A small image classifier, trained from scratch: patch size [4, 4], held-out accuracy 100%.
Rows from block 6, named by matrix and row number. Rows with one number belong to one neuron. Each number is 500 + 25 x the weight over its row's rms, rounded and kept within 0 to 999. All counts start at 0. Numbers have three digits each. After the name is the row's rms in percent of the matrix's.
# u: gMLP up (value half) (model.blocks.6.mixer.u.weight, 336x256), inputs 0-255
# v: gMLP up (gate half) (model.blocks.6.mixer.v.weight, 336x256), inputs 0-255
# out: gMLP down (model.blocks.6.mixer.out.weight, 256x336, transposed), outputs 0-255
u.154 116:494467477516500500532530500504500500531449500488500526436500512505476511502460479549482506472504532515523502476492461548489566500500500499525485528500532500455439500546500500485441552507548517509461560500500468500525500520500512557508500500508497500491500506499517500463506477484484489508519500500471500500484486558500500454500500500474482517500500521466507500500500530500536497538466571521500536500534436480537459487473589488461459502500481510493500508499491495500496506473500500501498488478500500551478500500468459533499534539508463551496500499510500500500487500472508504478500502500478472500500496546465453512557520493522507507420506500519500497527472526500477479521532476533477500495500463556500540500527479500531529532500500503500500506485475505469500500500522495
u.155 120:500505500534536446487558486529494516526484500537500511514540482536498496481431500492526500454480500482499508527500510458456486482516520500520518484500500475470500500549500471500500487500513500500503545500500465531491496500500505579488484564500433442500532512500500509465483463500483479500514459541540519510507528483468491500500510500497500536549448504503505501491511482538500541496448506443459545487509484500514500514520500500481447508514553446466531499555481455500501531484500514503527499490502500537526502501500540475450552500488534508471500500519504534500504521525513488500500522527500544533500515530516505500518458516500491525505451497453500503416523500478462500474530472510500500542517520508500494500500501500500476473511500495500525530492504500534524512496480508
u.156 095:481488485498554460553500500500500544504526465505500545493519468487500434500500508536512488500482541469500508500500452477488503527516526497535581521463555500500500500530500500500498421500544500500500542474565485500453496552476482523488476500500500463500505515500503486500530500500461500500500493493500500500517500485508500500476500506465500500474484500500564521513512500557447500496505487500520513499484478500549475487500500500531550455479489500500500540492415516500500551532502479507467496500527500500500500500500522491500542513499500484500500468503455478500527498442506500452500461537506500521500517476496500505486500525463545566512517525500500464520521460500537422511490480473450483510528497481501500476469503489500542533500480498500490501510532500500534500500500500
u.157 100:511497523526527519484500489500515506500500524527500495488480500439500500500455505500501515498500465500464500500489550532500504477500538516500500500484538515566500500509480478486488460500504515500518500521500499404500500492502497471500513500488566527429500500491490500454476521500500522528477500500500500563497500460465500495474453498558513482500533512500499519462500499500524467554506500500400518545500493445552506523500487508500509516500500478498510489484488544514556434500500500500509500500521500595516500507500501484528516444478479526474526482517500539515529554496503500503500499496500490563504492500507500515535500527522500500487500550496458500500500500481500484481500534500573500514512507511487500513497555501463500489500486446499510503519500487473500486502500537
u.158 075:496516500500458500469453436500500500500533480500500500460500475483534458546500479508495500500493535509512537509501476507500500537530516525487500500506487500493481500534527490487529528500489473500500519500476527502540504500500500500500553478495529500564454530475438500440497542548500500485500541500500443464442467500461500518498500507472520522500500500500465494479481500500500529522463500515504481500538455500533500534545493500504500466500473500493418530500527513461544500532500500477493500564500500474499525500579511518533490500532465500506523505500500500538500539500473492528446500546471488550471500500500461500482500500529542500521500500499506500500499500473500525532507500474539511500500526435490500529500500435500470520500533546479512536500500455480508514476500500
u.159 078:500486537470500500493520500501543515493519523500507511473500500500522501517537444535515488486473510464532500520495475458500500492533487517500500500523500499476500500460528453512536525517500516496454514500529471500500460500560516500501525500513458495432467503473514500524502500538490500500510524500469500507490425522500500508520474509500500549500449447470521500489468433500532500486492473500460519538521500509479439520540500500500508500454503500500472500480531478500500549556486465500500481500542500500494496500481500500517521495555506504498502483573506513500463517549541500537426532500472521520423512443500479500543488506482472500510556468470520503500500504458500500542474500480491499500491545500500500500429530500489500500484496500500500500500497500500488477536523513
u.160 121:475527537473489464500454500500487473532500514500541500473477488500500503509434461509536560500508442452528513500529500500544502552500568516485535512500500525485500451474526501500497559480500548523504557521496431480504491514486509474496551500500475550510484516489499501524500459462500502552477500500500500513470500489500491473508525500495500504475500449493514495476524499513532526515488500500500538565500541500501500511521512459516460476471500529494475525538542501465470500428500531500524457500510490480520491536469514508492500480485500500500500481470496505500500500503494500496482479456500487500500525480513504513517524523502449483481506495500573500471500531472500477507500531500502534496558500500475519455500500505500458496518485553518499527500512498451491500477460539
u.161 103:507500526536482500441533492531447465494519490464524527507512486518500500493526514500500500496460479527483469519495438522528500500496500529564511500500500448490500464460484526480504519500510450500459492500500510478523499511545472500500525500541510458490510434500470500573500500510502500500495472500543489525500500516500510450500454460475488500500506502546515500487477500544451469505491503508520500487500525500487493527500500523500500478535500450500475484544500475500500495528500484500499519492479434500536455479484502510515515498500466500555468502559500500478507450507500489499500500443500496513489546500495567500470479453525534500467543485531512500500481500552500506513500514483500500477500500500504522548539497583529522500500500458500476500474500500500495484426500500
u.162 095:548483487500500500488484490510499469500500510478478463499505500500470500500536486500517489501496500454500467481523500474481500500508485495460500484500517500500502534500500462500538500529500481560493500500500500569500500500500500482500455500553515523500467559500459500496500474534500509500530500500525495503500477423539511493475466500488514531479500500531471446455473511448475500510549552498500451495500500475500491480509500500500474500526532495500488500542455508492500482486500537478500481525554488500505546482525533456515501500489534459500493500500453499500500475526500500500417500528468448500500500535500500423517473464471471500512549507537503500459500480554500500489513556537499542532500475515535482500510454500523500527491497562500544498500500500461500517480495561
u.163 116:520500497529453500500571532573493508511465516474485501500491541487530477500500500502524518487517509544510527459473516500543492500473500467525483503469500526500531510504446486482500478522481500454492500467466500507500478500519519499481472500500492557514511486503492491445527442520500480500500489492450502456478502492491490498497494482500500500484498500506523500468514489495501535506463500513500460530462557504501537500500447500500443552527522465532435523500446441494482550505491500493550509433522464464500462528530461555515500500551495500521486542529492516457500500478500518495511506473466517499492500533482500509510459468500500476527500484508528512503500467500464476500458500500486500500500564514480556492533500500465514484498509507537481522520500532509500528500500500
u.164 118:533500533522469513525500566499534500500500500529479478454501497508541532533550509538500488526495528461515489510498466510512490546500577469545507500468510500500545500509500531500488500500509451470530524479517502469530469491476463489526503473500519502522500518500500500500500500500466500461461482498516519488466528516528482571500502533522539500500500495500536500498482500495508548523484500500500536500576509512476500500480508500514475469513457473553503500513500477490511502418539477510500540524503523491521500497497503503481511510500454505500474520469487531524500434531478539539500469496500439532500500500460467489487499417500500512500500500443500498460514498517459500507459500500507516513448493500500521483464500497448469500538516475500500480496455519496500511488496500
u.165 142:473506509483494500500500473522529472476500452473500517500520534452499564493504500500500500500505508490500500499500503504509500546566535507492527550501516495529518467535443518475469463500498500513486500527448488500454477462512500511504503526500529495482467519505500533500523466478504513500494535500502573492500457500488500464485500494490500524507506505500493478535500484521511522500532517510500509489517538509495544490500484500459420487500503500509500482554506500509536549481500479464457547500472519501527470493527470500469494495463500542493509500505458506465500500457453474492467512484500500518548500436413489465493502485500505500500496486488477500532480560500500507461536489533460507561500500500500500529492508531487447517505538501507508468547471503489500434513519530
u.166 102:453461500515476531495500470448452496483513501466490471510500532500530500485533500480544497486497528510504500531521479500500520486521503491508500481522500500483500500500558489482500473526496524473500500483500543500465500519490443487470500514463466540564515500562500533500512479469526475500501500452500540500432520458500567500500500500500513500500500500500489503518498571490494512460495554500500532489483448500541505500500509500506506524541521500500469481500438500500536500522497489482506538548502497477500492461486500474534500469500530430526500500474538480506527508518500499500540500500514493500504513495514542496519516500482528500545465500555558500508543509534518476501443500483509511500475508473488541518500512490521500452473435540478500475539500460500500541508500531
u.167 075:500500464500508523500473526500526488475524517500500500491498496524500526467501556516431525514532483488500488500498494500535513506453513489521500500500510422515508500457500500500531442500510500500539535515503500483500540494514492465445500500500500530520575509500519493478500446513474565500475529451414536500500504503548451500500475500500505500470536500474544474500500503503460500500500457500494514514547489500490500500526525529464520500583520500539500481492500477468558500500500480455488500500500480531495516500525477500504441500459420537536477500500500470524463453500511500487500487511545500501501520490500485552544500472488502493522500494476500459466457502520523509500529500515500500443537500491500485500500500500500527500514500500500473489500513500514518472479525500
u.168 106:542532495501532494512513542500537495500529500492500500459521469500509467464472533493500486531466506496540489500500433500547500500536477475484499544516500517500500463491500508505500500500473489521496453504536507523470509532520509500515512500472510524613500472500500498507500500500533500489500481500497534524498500497480506460526528547511513486525531513440500478506500524486500453515468516467539462504511532500500526440511508484484539463500500545513521460540513500515500500473465499500532477500521515515523500499487571492479500500500563534431502500540513500516491500507541468549487479540500505515485503496510453450497500454440500500474500500500500470500500495469463500532509500485512500529506476479502490543482475500489490496497463479512437555476518480500516490509463473
u.169 083:500500497535524486527436514524504463500500500497476508524500512528500464500538513500470500437524500475499459527469464493500489503453548500515521486500528541501486525495500532495491500541500453504475457514527500484464500500575500500538503506541465500545491515500490519558522500492544500501500500545518490500409500443500494501486500500512519509463475493500516500516502565490504500484500524470446508474527533453490465492511508509500464500488500495500497472500475498500472551534500481464461487503500489483500466479488506496466510466512520500498468509500500526541491453479528500500474500485538500507530500500466520510499480500484464473500555500514533500564500500500456530500500522483518500500444500509500472422500483500456500509500499457509500540514508500500515537565500508
u.170 071:505500516451500488500500477474505584466456484466543500467500562500482547500500482503564500475500544500497500446500439502446553500500475500500500500517450528500428500510476490500538500562485465495500520471464499500482548500500500500474477439500500500530519500500500500500495500525500500500500500500487500527500500500477500500500500500486500529500566491517500515500483465500530509497500500500539504500507500509500452500512500504518518500500445529518500446460525500500500500500520507500512455508440500564484500500559432500491498537524544500555543475507497500500519503491517500473492500500486521504530500500485493501500515507472516551502500507500500437517500480500500500472500500500500506500470500506500571453501491500500551540534500510500538500500555500452500475500494517
u.171 104:497500456520446534500453510534500500511500532500500484482507500502500531500508494521477492514500493500500500500500530482506493536535500500518500460490514538493500500482479543500494495495506493500489500543516500500550480464523497500551468501507466488411495568539485486503500475480488493478545500485557535500474500448500523500408490500502500500503532542500483466481519493527535489469500500500500519512562500447500495523520452486500472508504488515500500500500510470562472547500500464487488492524485468509539500523526506507500480499500526500500493470463500558499479500500450469500501536494497524532536500484465503458469489500500517495465552510489514493464526434500500503541457500514483488476500500487466481494493480482487480526529537475484500443504465535529520517428500500
v.154 117:519500521433500498547501475506497500500500506500521535498500465529500500494534469500500512477508498500497475519475452506449500505500518500500496500479496533514500500549515486469519500499521466458531525543488500514478485511506509469471485500521470489546484500500500499500458538493500486500484500454500500508552423490549485501519500538511500500504481473561491491525499500505477479545486530500500495496532495507500538500526467500500479500517469488500500500473455435470486483541453500452475476467494500503512570523500500503500500509500445467500500500553500435500488472500500500520503480508500500500483532542526539490500538550485507527525503489488479528500500460538527481516475473448500500551500500507528452510466478528500500476560500500500555454517502497500474505578545480
v.155 118:522500493501500525434500499532463509512507500472500500443460437594518492502500486500488473493462512499469444538486501500500493455500547523475517521500470488498500483500500441495473490490509475546545500500500486469500465500485519477466500492474488435501508495522500487502527510500451532500500481500525523539500502516422512536500551545504585497500506477514529466500509529515486502529500528494513520520550500518477498500484515500526531510486512478500468496525471519478500483500516470500504494494538517457500501519521500533440500500504492500514500487530546500487508500510549500495497535434482532534491520500510557458508500485505502500472497500493496489479490492477528525529500536464500496454498448476535475500535562520500500500485499500483535509510516483500500510477483500
v.156 096:538411500534491515487450451500505479500492519515500524500497470500543534500500484566500500552466500500546463482512560534479493535512438488536567441505545497533502500524500497545483500435498531500450500500511500559500512500502500529472493455520500476470500539500493471480500501500509507500500457500463546507488501500510500485482489500524528488516460495489469520483475528485465532522484511500479500451559500426479494495500499500503462523500478512495500477496496480540498439500484535500538500500500510500504484488557500502541469453473502500500511506519479500467472500492500485508500526497513500539544501504499495449477460500486503521505536500501508533532500508512519462528505497500522500500500489500535503500500510500515539500500495540500500489457525501500535500500500455
v.157 102:480500500500529523500500479500500486540500510500509500488500513500539446502500487543496475548500537481508494500540500475463531469499500500495551522492545509486525432500464500500505512485416477505485500516500500521500500504516474449499500480479500522500472505449517500500501503500518500500521500500500459500472511508456435500495500485500474500500515479438500500504535483454500484500416500492469514500512500482508537503500522487473474500535500556415533493460565465500533525500536500489500500508555544500463500509496526500500500484500500485500468489469477557500482474579476511495459456525489495482500448504527491475475500500500536565518511535543493511500500526539524514500495486462500543500502500500500500500500495521493500469536500522500454500500535516512491522500530490
v.158 054:500494540510537492487500519519500485500528520500486463500500494494500499467552495497476502500522500542500486500525556484500469477542498483500458463497497540505486500486562529500500558500500500535505500500504586500500493515448500509500500513434500500489464543466476500452514486526499500491564514517516500548520500538500517523501528515502508490500500538538528493500500500483488499538500488500500513500523500523459471508500500500444508489520500542464500500500500475494500500543508517485515496532569475500500526500500506500500462500513465500500500493491500545464461500538472553516500423500438516500495469481470488486500467500500500487500531528542500484500500498478525533553500538449498500536500526500464495505500464500495436541434500525460500497498470500476502489467445500
v.159 077:484500494521446500551529506534459507525500489482485467521463488498465484525536500500487521500472500497472512529520495509467451500500500500558532532500500478471509462488500500474500444503512468552449504500500434500479529532504531500514476541512500507500515502557487499500536514500506500481494489500512489489440500500499514500500500578493495500511500500467500500454476499512556494498561549500523500494500500452477500475513500466500474500500521453500500463500523519518500500499494553500501514527541489519483484500500489486508500500500488448502489470490484472530502544542500500500500537537504484549509504485555448500516500500447464544500482500520539500531531500476437479490549447500500500547497500534500539494500469500483492491500500500464498500544500443547517461493500500
v.160 117:560530483494500510476491497545518520508500457478487500519492499525530473507500509506498502475524517496515479444545542469547525492482526470512500500500534479499512493482500488483500500558495526534482499446500514464546500500526500516563517523524494489463500455506459535500526500500484485500514504456464500471508538514473500500537481477470500500487455500470497496499468511547519503500506486500500496505525486500471454500478529500411461500535481565473515483446514492526519555450467500462552465500464500500487510500499476490500510492500515511510478510478447528513500492452511500451560528500434569511500490502500449487491500513481496504500500500504500479511486543498502525489460500488500490524556442492498524500513515500510500529490500504474507527500494501500456509493521500
v.161 112:449500500500498505500500527506500527485487439522505505500500518500468499506571500521498450427492508509467446484500544453546500525500502474500550500497470478500489500508500500500437494500473484507509536517476504461526522511500513500474445518494530526548466527471498502492492525486481490500500527525445452484549519517498490520515506495500494496498488500501500500500513473470477524509541500517498452507519549500467508505500500459473512478480500500517472545500500500480500520495513515500500500500513501500513530529521476499493565500507522468508500542477444500500439500513515500447548484457546493500514475472542523483460508544480514500493500512501512523500501500489500470527500452554518478500490498469479505582552500500544516518451500525500453500485485510491502561505477506
v.162 088:493500452454503496500487500459500474528476500471462502500500500460518494557500477512500500500508500474497492500462504486449462514500500530523500494500500500427550472478504449500484495500486500514485490500466500483529500500500510500500509470500533556500473474485553513500501500480521550500488494500500487501500507512500506500545500500490481509500483499483546500500553520510500488481552527441500545498500500509503491471496479457558456500500480493500528500500527480536540437512500471465525452500529529500504511515471461467500530500542522488500500557472500507539508497508539500466478496547508479487462487453447533465500505514528527537500462494525484513500493550475534502544509512448500499436517536483465503504500530495488443466522507500485508497500549500543477477517486461
v.163 115:500502521518492450499542482477500500500484447500528496497448500490483438480519517509539561500462504492500499494500484523519500519506500485500560508506499500490523500500500530456498511492497492542500500507473500499533495521491500451554583511521523527500488538518522500462533453537554511492500500535500500490500494485500500501479500476458500500512544499536510500535495572517496500500463476500500465472476500455491492530510533472520461456500500499500531476484514461500481513484509507476494558461518516480468456511500482500500500500516500500500509532457500528503500554500471511500474471508500511429468463535467500460508482500512478453500496500520500522471485501541463500500473494535523463530552540500482551500500500500515583510500508462488490485488540500505474500482500527
v.164 120:522500482477510500498475500487456500463476513514500499503487491530500500500521510480524500466532494500518508518496548490500466490485486461484500500504500531501489500483486492500468532500520500536500500529542561500468500500500500466439450430500524490500500520500500456519500500500500500513501490534500510540545500422519540486468508472509521522460500487500503521505460500520495494481528477463500487500464532553483494522516477500509463462500568500552535500532500544503470500498456500555500508419492500492512525500500500500477488482430507462536479508526500500485511500483550499479500469451498501494509506537519473476503585500471515458508518526494500541471465471491500488473555500500500523471500481474500528509500527482518500471500475538497518500500505424524514491474524494
v.165 130:539488537500490444495500512481537489507534555491479544491500509510486579526434464457469500473486457487525524519550448528526544461500500521504506485470485504500500459478501532526500483470531474522474459453500512500509450500513500526517508509521466475509513519495500513533470464446500536556500494502500500509500536510500462507500500525468477500500520511528500500491500487511482535501500500474491500496500457521490513518500536474503488485492524526553505507503506520460498484535500500488500507500508545500506500500468525465493454500524501500450510500473500489554487465465500476510518484522545493547559500559495502494485489510535517468500520509518471469517455503459500520499519500500476505533481500478525556500468454518504483538487471556486500500476500519551537500517500500
v.166 116:556498510500475443494500520500500500500498488492511556500501499492500489474506520500454503500500528500566500528500549553500500481467500500505500515547547500545526489443500476505518509525539535456500532501500485500470518525493512503503550482457525463500531557544538466500518482500477510468479455500500458485500475503525519485500466510544517539500500503500419512512561500504499502485482445500454506500500475491469520500500515536548500500520491500524462438500480480513501546500518513483504500500534500493480493500468515499489495498508500543500502500530484481490490534452500453509481500497520527431500500472501520494528464475500487510500500510500501528500496500520470484414503500494500500504529500485514514500514498588522500493524500451501500511443500499484500510500528469
v.167 057:434546524487463506549500500492536500476542500500500474500500500500500500489500500523500491536500482500539496488500476515500500500500447500521500500521500500507500482535500500509468446504508522500500448476500515500502467515500500500500500456464495527500517500505507490512565493511500467500500493480463500582500500500500500500467496500552544485462527509500504460513500492464491500500542587477506474500542526500473441500532464461500500500500500507562501444500500467500500483500500500449484500500500500463500500500438500493457500486500533500500474500500500527537500526476482571510500500511492490500525456500500500513522505518538458488500545482500560529537460500480542485497500500537529500565508500464461500500522500516500563494500483527473486505476462533523507486575500500
v.168 117:500480529495480500500500518500460500486515508500500500529520502461520507500500452485468524492519488500512479462471577530529526500500525480509533500503508500500546500500528500556455513527503500488500502529506499465474500503493484500472489510471489479476500526500439477478517472528558504493518496500457487500500500500456492503522488510500493506502500538530443431500530514500440515500458498535435558500500458502535500500500502500477537453438482509470500515500505500500500518443539495529494571475500522494446500500486500500520445500552530511505475528511510527501447517498511500480452500530418444466547474500500526464500552509483473519514512500500474494511500500499504479483516500479445491503540494500500525496500483483492494496500520496500486482514528547524500500500500500
v.169 088:477500483522511500500476463502559541474549479491475527504506449505500570475487480499515456500504500500529505476498488523452484518484473470500529478522500500504444504545500465520500518500552514531521500507528488521500509500474484500528500505585507509541499500524526516500450500487500489529556549500494500496471500500453468513515518478476489521503518500535479504451513489500489526493500500521484520500495500500500526500567468491473509521496481531515472468515519458486468500465460457500465443552516479474546436461465544520500500477475500475456496504500520507486535500538500479496500500500428500500468466512500471460513499524508500453507495500515494469481500514511500500496437519522500529496500506461500500534501518503500500480545515487530513500507458506473500500543521525
v.170 051:500500486500479500501500500468493500500450500500500500519525500452459500500499500496487500491550459490504458500500500500500480490500500500457489500500500500500496500496504524488500502517500500488500512500500485463500472471498500459500539475472485500500505519486490459494482484500500500512492546467500455596500500500461519557547515500419478513483491500485536500500522500482500500500500500500536500547500500539487520500500469524500500420514500461500522500509465488561500500534500475554500500565500422500437500501448488500520500482500500480542500500540481500500500500500500500500500486603448505500512500500500500500500558442492517515500520475500500509514500500461500510545544439500500485496472500500486500500500500543445499483500500500523533500500562536500561497534500500
v.171 093:473553497500494482502525500520490531500500519500500463500479489501485482472480475500537500480500501507509500500506442464507523480500409458500499500500499500500500559462528500509452537500474470480523530500500457489489500496500454532530473508500500501500500466500454500500507492500500497500500529500544480500560515535496500479497500538500497462509422531534499500487500538502499500496468500500547549554495528494525500486513494500512519479500466551540500535535497584500493451487513468525493500471473500500500455500514485427500486488529500490497500500510546470500500540506518535510492523500500500517523475475448488500552469500484500481500500501500500458491500474500477531485530500465521500500487500500500568515478499500541468501500506555542471539510539500546518449478506513
out.154 117:550519481500506500543524500513486487479530523500493483462480466500500500504540498548500500500507491480500504500500533500446487541500471465475507475489561463500500500429500520475496500487500516515523500500445429465453548511524492490520489553500512488447480500500500500500507492524521500486520539472502481500561500511493465500518516505503526510485487550471498453500515496500492531500479507509500510567500481489500480500500500523505496500465490461461507500463519507500500500500511553479509493479502500500500493500513486534500504500499497500547510506470500500509500500508530500511530515471508489495500505480483500535499530487500482500453500466505500500512500518498485509416466500558519507460500500569482500500500456522586500551528481476491526549489447528500511574562500461
out.155 118:504553459554500490566500500490477471499498500517474489468511494467512505500500514481524539500527517515474500527446520500526527500500519455468477485506483500519500520502486500500472500518518480580435500490500500475513480456500537500478506479500500490467491495504500530500500505473446499501480521491490500520482518528465519500500484468525500516469500500500525500532520534474434485546530483513578500489518546500496519493519431545500485523500499544514500500470467526500491475510525501520500500500500519475522502500489454500500500500533493500525454495508476548500500538482455500456430445502470486494479520467485496500468500500480500525531509500471500500500472500548545467500500497481525549536477500502440500471508542538500444534522494529482485500490495518500531500451500508
out.156 090:470479513500479519479497500475483505495527522508505557502444500489516511502494531486500498533526500500555514500535527502440518468493465480485500500511457528491521433445461512467448500534491500481500500491479500470490463519552547488563476485479503500493500495515505500500532525540500502498572512495473500529503479500487490519544515461500500485492538537512422500509528500465444480484497517491454500489478480506456500495476515496483500489519548548500457500500461544500448529488500517519500482522500514500500483573500500512500500485492489477513495500522496500499569529510459503494499500497500500501500501500500525466542483499541511489470511500500500532517500532539500455478500493494458511500500528483498497540472500500500513508543500492541476486500472500482456521500464576
out.157 102:500477529500564544492500500538500510489478500497500522541505471499504479485500480500465550510520500479505511496509511467479533479569534500500500543500531492496552500500500523507500500511555500505497500505545476486467476446407543441500504500466500500515537500496509500500516425437556532556449491481500489491507507549523526496493537510479452488529484419504507518465526529481484496435500502500504482458551499489517502501500524487500524500491500485500500500505519508458421535451518500545504480521497536497500500502500500500482460473507477499500527500500500500491454485487487500500471519500470495485500507543552511500522500500500500505500524469445523495492507502500500533488506500537500509530500500494521492531495476456506511486500500512511500500535488493513500501504539520
out.158 080:500501492470533524464500560504533500551455502532529500501507511500520500526494484504500526520491498467500542421452500500491522459447523489500530499501515500490521500539500533522470455500512500518439489526517503500459500493500523523441500462470548500518504500511500507532483468508508528548491471526500502526512477566500500557502500497539486536515539512529456518538511500466476500500500536507465507502485564500547496491521495500524487500500442500523500511482527513500488485512500500500500500536500482510500522573463506499564546500500500498491510500494473464500504493478491475456499487455500500486500500500541480500456502500500506481495487518469519500437500471483500456500500523500468500482500588500536500533472500508511498499448513465490492517496500500500527491462525483
out.159 081:500478460500494500500500490509500500500500500500452438500535500479505502530463500495489461500492551500477514501453492500500500500473576500500500520513503547524447573500518500513479518514416500500539500500507472500473500500451500534500476555500500503500482500510476534535500536494500489499520535427547532460492502534514523472487488500456500464528500514502500493460500472452494531466500500500453500500516572498544533489516485498427500500504512510574500508500477469500480457532529531500488518500534562523500492497535500512500548500500500467490553519515500497500500491500483541576468500480500523460500441500519514500500509519500500500527500500524500500500500485474511537500546500532487500520469500500500500495542500488512517495500492500519511500500517500524500521490474500
out.160 112:489500500478493535495561502464530533500450528489511461500432486500520531511551501537500517500500521520496520500476500467477444471456526502560501535489477500500534476500478504505516516456512506500491478500537500539500500500500465500516505544504500500507458492500514500472500459436522475538526567504500454474481500508436500490531500516473450454450537482530500500559500500529500469500524506500500505521530447500500462500522500500486512514565500500460458500500506500500479535500486469520479520482498519511495500515554500500554468452519461500500537505500500474500508508504516500537500500500504551500471544500500500487500451471493467502481513500506472500449500499500500500500532482508425502450500518498494478469506485500500500500520498537528531518455500488500500500500500468
out.161 101:542482517525513494500478500512479500500536489488500565449540500463500453515551562500489492480500554492505521500497500500470470500500500527493552486481557500500480556473550500500528500451471508500495445500529500503500468539539509549463488549500474510499500500460493426466479500500500476494428489537500500500500500505511500510500487497517500533509534451471500432500464486491519504538483535500497500479500474475535500505513514487503520476522434517477500470531500487537465520500511487488500500500465493507483500500500482481500495437500518517500500494527495497500500529491519500470487515508545500558445513506483478481519500525500500477535500489482500535500562455519500501495500514473496510510468500430508500482503538527453500500500484478462482500483475500500483466501498537
out.162 104:503558512496532501482489500500500500500394513512497500500512536502531483551499463500497530543534526520445536500464479476500574528502520498444492500500540511500558516526500464488500500495489532437514508500498500500481535458477502561500521454460504500511527500528527490512505555500479500442500481465500483498493500497510473486461500532500482514528476515528500557549511515491500474542492500482493497500483516500500453500492499505510500484530508541446530517538482530500500504503506500500500500500500506476506497487513431532520500483505517500479500477455500505503455530486500498510524488448535523523509500503503492500453515498518500500500479500493496503500481474500495467500500500490500512442500481500452472535524515491500500495476471439551474526448514475460497521544500498
out.163 109:500533500500452500553553525584500500532513478481465435453500457486476472444484500537519538478532500503500500500500500508486505500500500441446457500500508452512490507449507548515526482459500492469478529486500500500500500514500504512539456500534521465506500500465499551500505500500465500500544500500508449500566524497466500500540470500516500486462486507500476500506514500500464500500500500492516500512502500454500500473563551527500500500500474522495500504512517512515471500540476500528521500516458486461483500501526500480483500500513467516521447500506476534538552514492528507481449469495500500500500471544500435517500500505499530491489500500549500500500489498482481500525506450516464524530463500506476493475531483491494487476535509496540470488500480478483551500500521551
out.164 113:509424500454500436551500500500500500483479511490500500531460500500543487515469537487527560489500500504545562527469500500524500508482490478493522468514524491500482508475495432508500500506514518545484500473548486491500484496557497526505556525500465536471517508515487494519500510475500500509523502504562552470511500541563502513480476544500500500500551510500484514454500500500555487500495526506500499497500522527500500468483456500524522500514504562490457496438500511562500500456500530500479551499481500500500479448522500500456505487516476452500500511562471532499500527500518500470509503489480500500500493500532500500500500446500502500482430500504482493513490505500473500500500508459524537500482506462541518499500503480448500464503480484550500489510504500500502493500500468
out.165 136:500472482500496464508500500525532539516502439500500500509486454472507517497541512524510539485496500489500497435541506500463534495498438546536528498495473530500526500464500431500534495534516500475500496500508518472490540500535538470500500455472528500479507536509500452500500497500540500505503490494480511522518464545500539521496515507500550500477457511482491500500536503521516532466507495541500512560500512500466476516517493500488534463452481500500524515500466485536445500492498469542503540552438500523466480500532499507485500492500462500500433524489551500481500500501472500487536522470480521480474536547525500522508503500459500527498462500464505500500509467521508500511500510493520497500500541476461452505528465470483527500500517510483507500484473511507500531482453430
out.166 112:513500476544504461500460516500526500553500504472439500500476476499579520516489518474544497500500496500503459558537506520466515524538500500515484481501502500476486538523475500479471500487500524537500527587451418496470518495500500500461524499513531500506504507517500502500520461526489500483500533511499455546509508500516477537497522477466499500528512500459485500500503500500461468525478502510456502474535494475468500500500500500520528473497504529553507472489518500562471525522500494500500485500504481536482483532468430500500500504514500468500465473496494508500442480500497526540575470501498480493478500472500508500461501537500459500463500501520500500485472500507456500470532475493500515474517498494500533470500441489500472484506500500500500432500540500476500529500537476
out.167 070:451511500490549532462574484540447520510518475466563500548526500500511463467497500456500549500500529493533500503514552500500500500500528478476524500464520522500500528545492503493465532452544511500500500500494486500500489488541456492477445488482500454508513503486452500507464474500466488467478514499488500491500500465489500501442500500531524500493477500500437500551531476521524500500511489500492555500543516512502464475540500500486501500528518498500473512528476526496495485500500513500500431500500453500500515453502500498483500500520544500500471523500500477494486500500470489500500471526493471500479500500487498467488500535500545545500500489486500500500530500500500523510536500521500500479553501546444500543500513499492531537421512492500491500515469503500440579500500500
out.168 110:486525500501579500480500506471513539500462500500511444500517501516452527457500436499520499519485508513500500487524500483470447527548500500500500547504500510500535483511500463500523500500475476500460512548500514505500538500484506500541484478450498521512526536533500500430511498500500500460555510471477500500553500516536468459527500534500535528478544465500500488523473465490474494448555532481507461513569500490474463460517500471513500538542500542533451515498503504489519500513500516500500500496484461474431485500488500507520500502533503500490471500500550494500512497457541516507478488511482501463499500560500500502482514499506455500532500531496483520506500494474490468497534513511500500485503540525500453511523500477505484468500500453500500504495514494482455500480469556
out.169 079:540481500510520554500500500500469483500532500534500485482477500518500488500471523491469521510477520507513500500502500495513523473509528500433501500495469481459508500512495509476502421455500467524534500565466453500498464505507477457545500509500446549462436519500536500476471500545492500451508489489514500528500561538488500500500458528488483497500538536502496528500511538471500491490491518503473500538500500516441538500500497482500500500493500505454553504500448553500509500542506524500500500500498500483498500459499481539522555510460519491507515470500500500504517495454500513500500500515500541545463548500539500500474482507492500487489478512528500505433546500569520486482527487500515526495558457496500485513500500500500476478472500499500493469493430500543504504483507500
out.170 077:483500491500508552496468407504494478525500461559500500512500528558500477500461524500463500534500448438445500515482500543559521524465500500500500481468500524545500508500470500500500538480465482521526530477500477500500470500500503500514502497473512453500568500500512463506498500500500500500500500453510500500500529500485500500500447496500449483524500500500465514414537526500500487500500487536500500500495492489500485500471500455503500503500500500497460505494500464550540500556517501479548500550508504533500500500500479512500500500538504474495452500453500506508551489500529544518530500570500515491500500577524500500497510500500504528475508472500500517500500526499571444471495534549500500501500500525542500500476500500535478492515500500475529489500500495500500500464490521
out.171 105:527500522505532500508527500500509561542541500486560475514500504496526522520491526500500544500511500520513500516500500502523521526523534515504528522500500500501448479515482478537442459500522502500528485465486500531457517500511492442451518457511529516470488500482514500470483533520550501500491502530427478486482500510475516475486500500550500501537477496531504461477470497459514477555509500476531513501461511512547515475500453500481519522568470474440451500459456544505500500455521549540500495537500500458500517500521500528501500483485477460503524509500501497484513520493484518454463534473500500500509510500500527470482448483514506553525500500500453495455500500500472493500500500484474500519495451474564500500507500460500505500494523518483538515516500491479524539484500498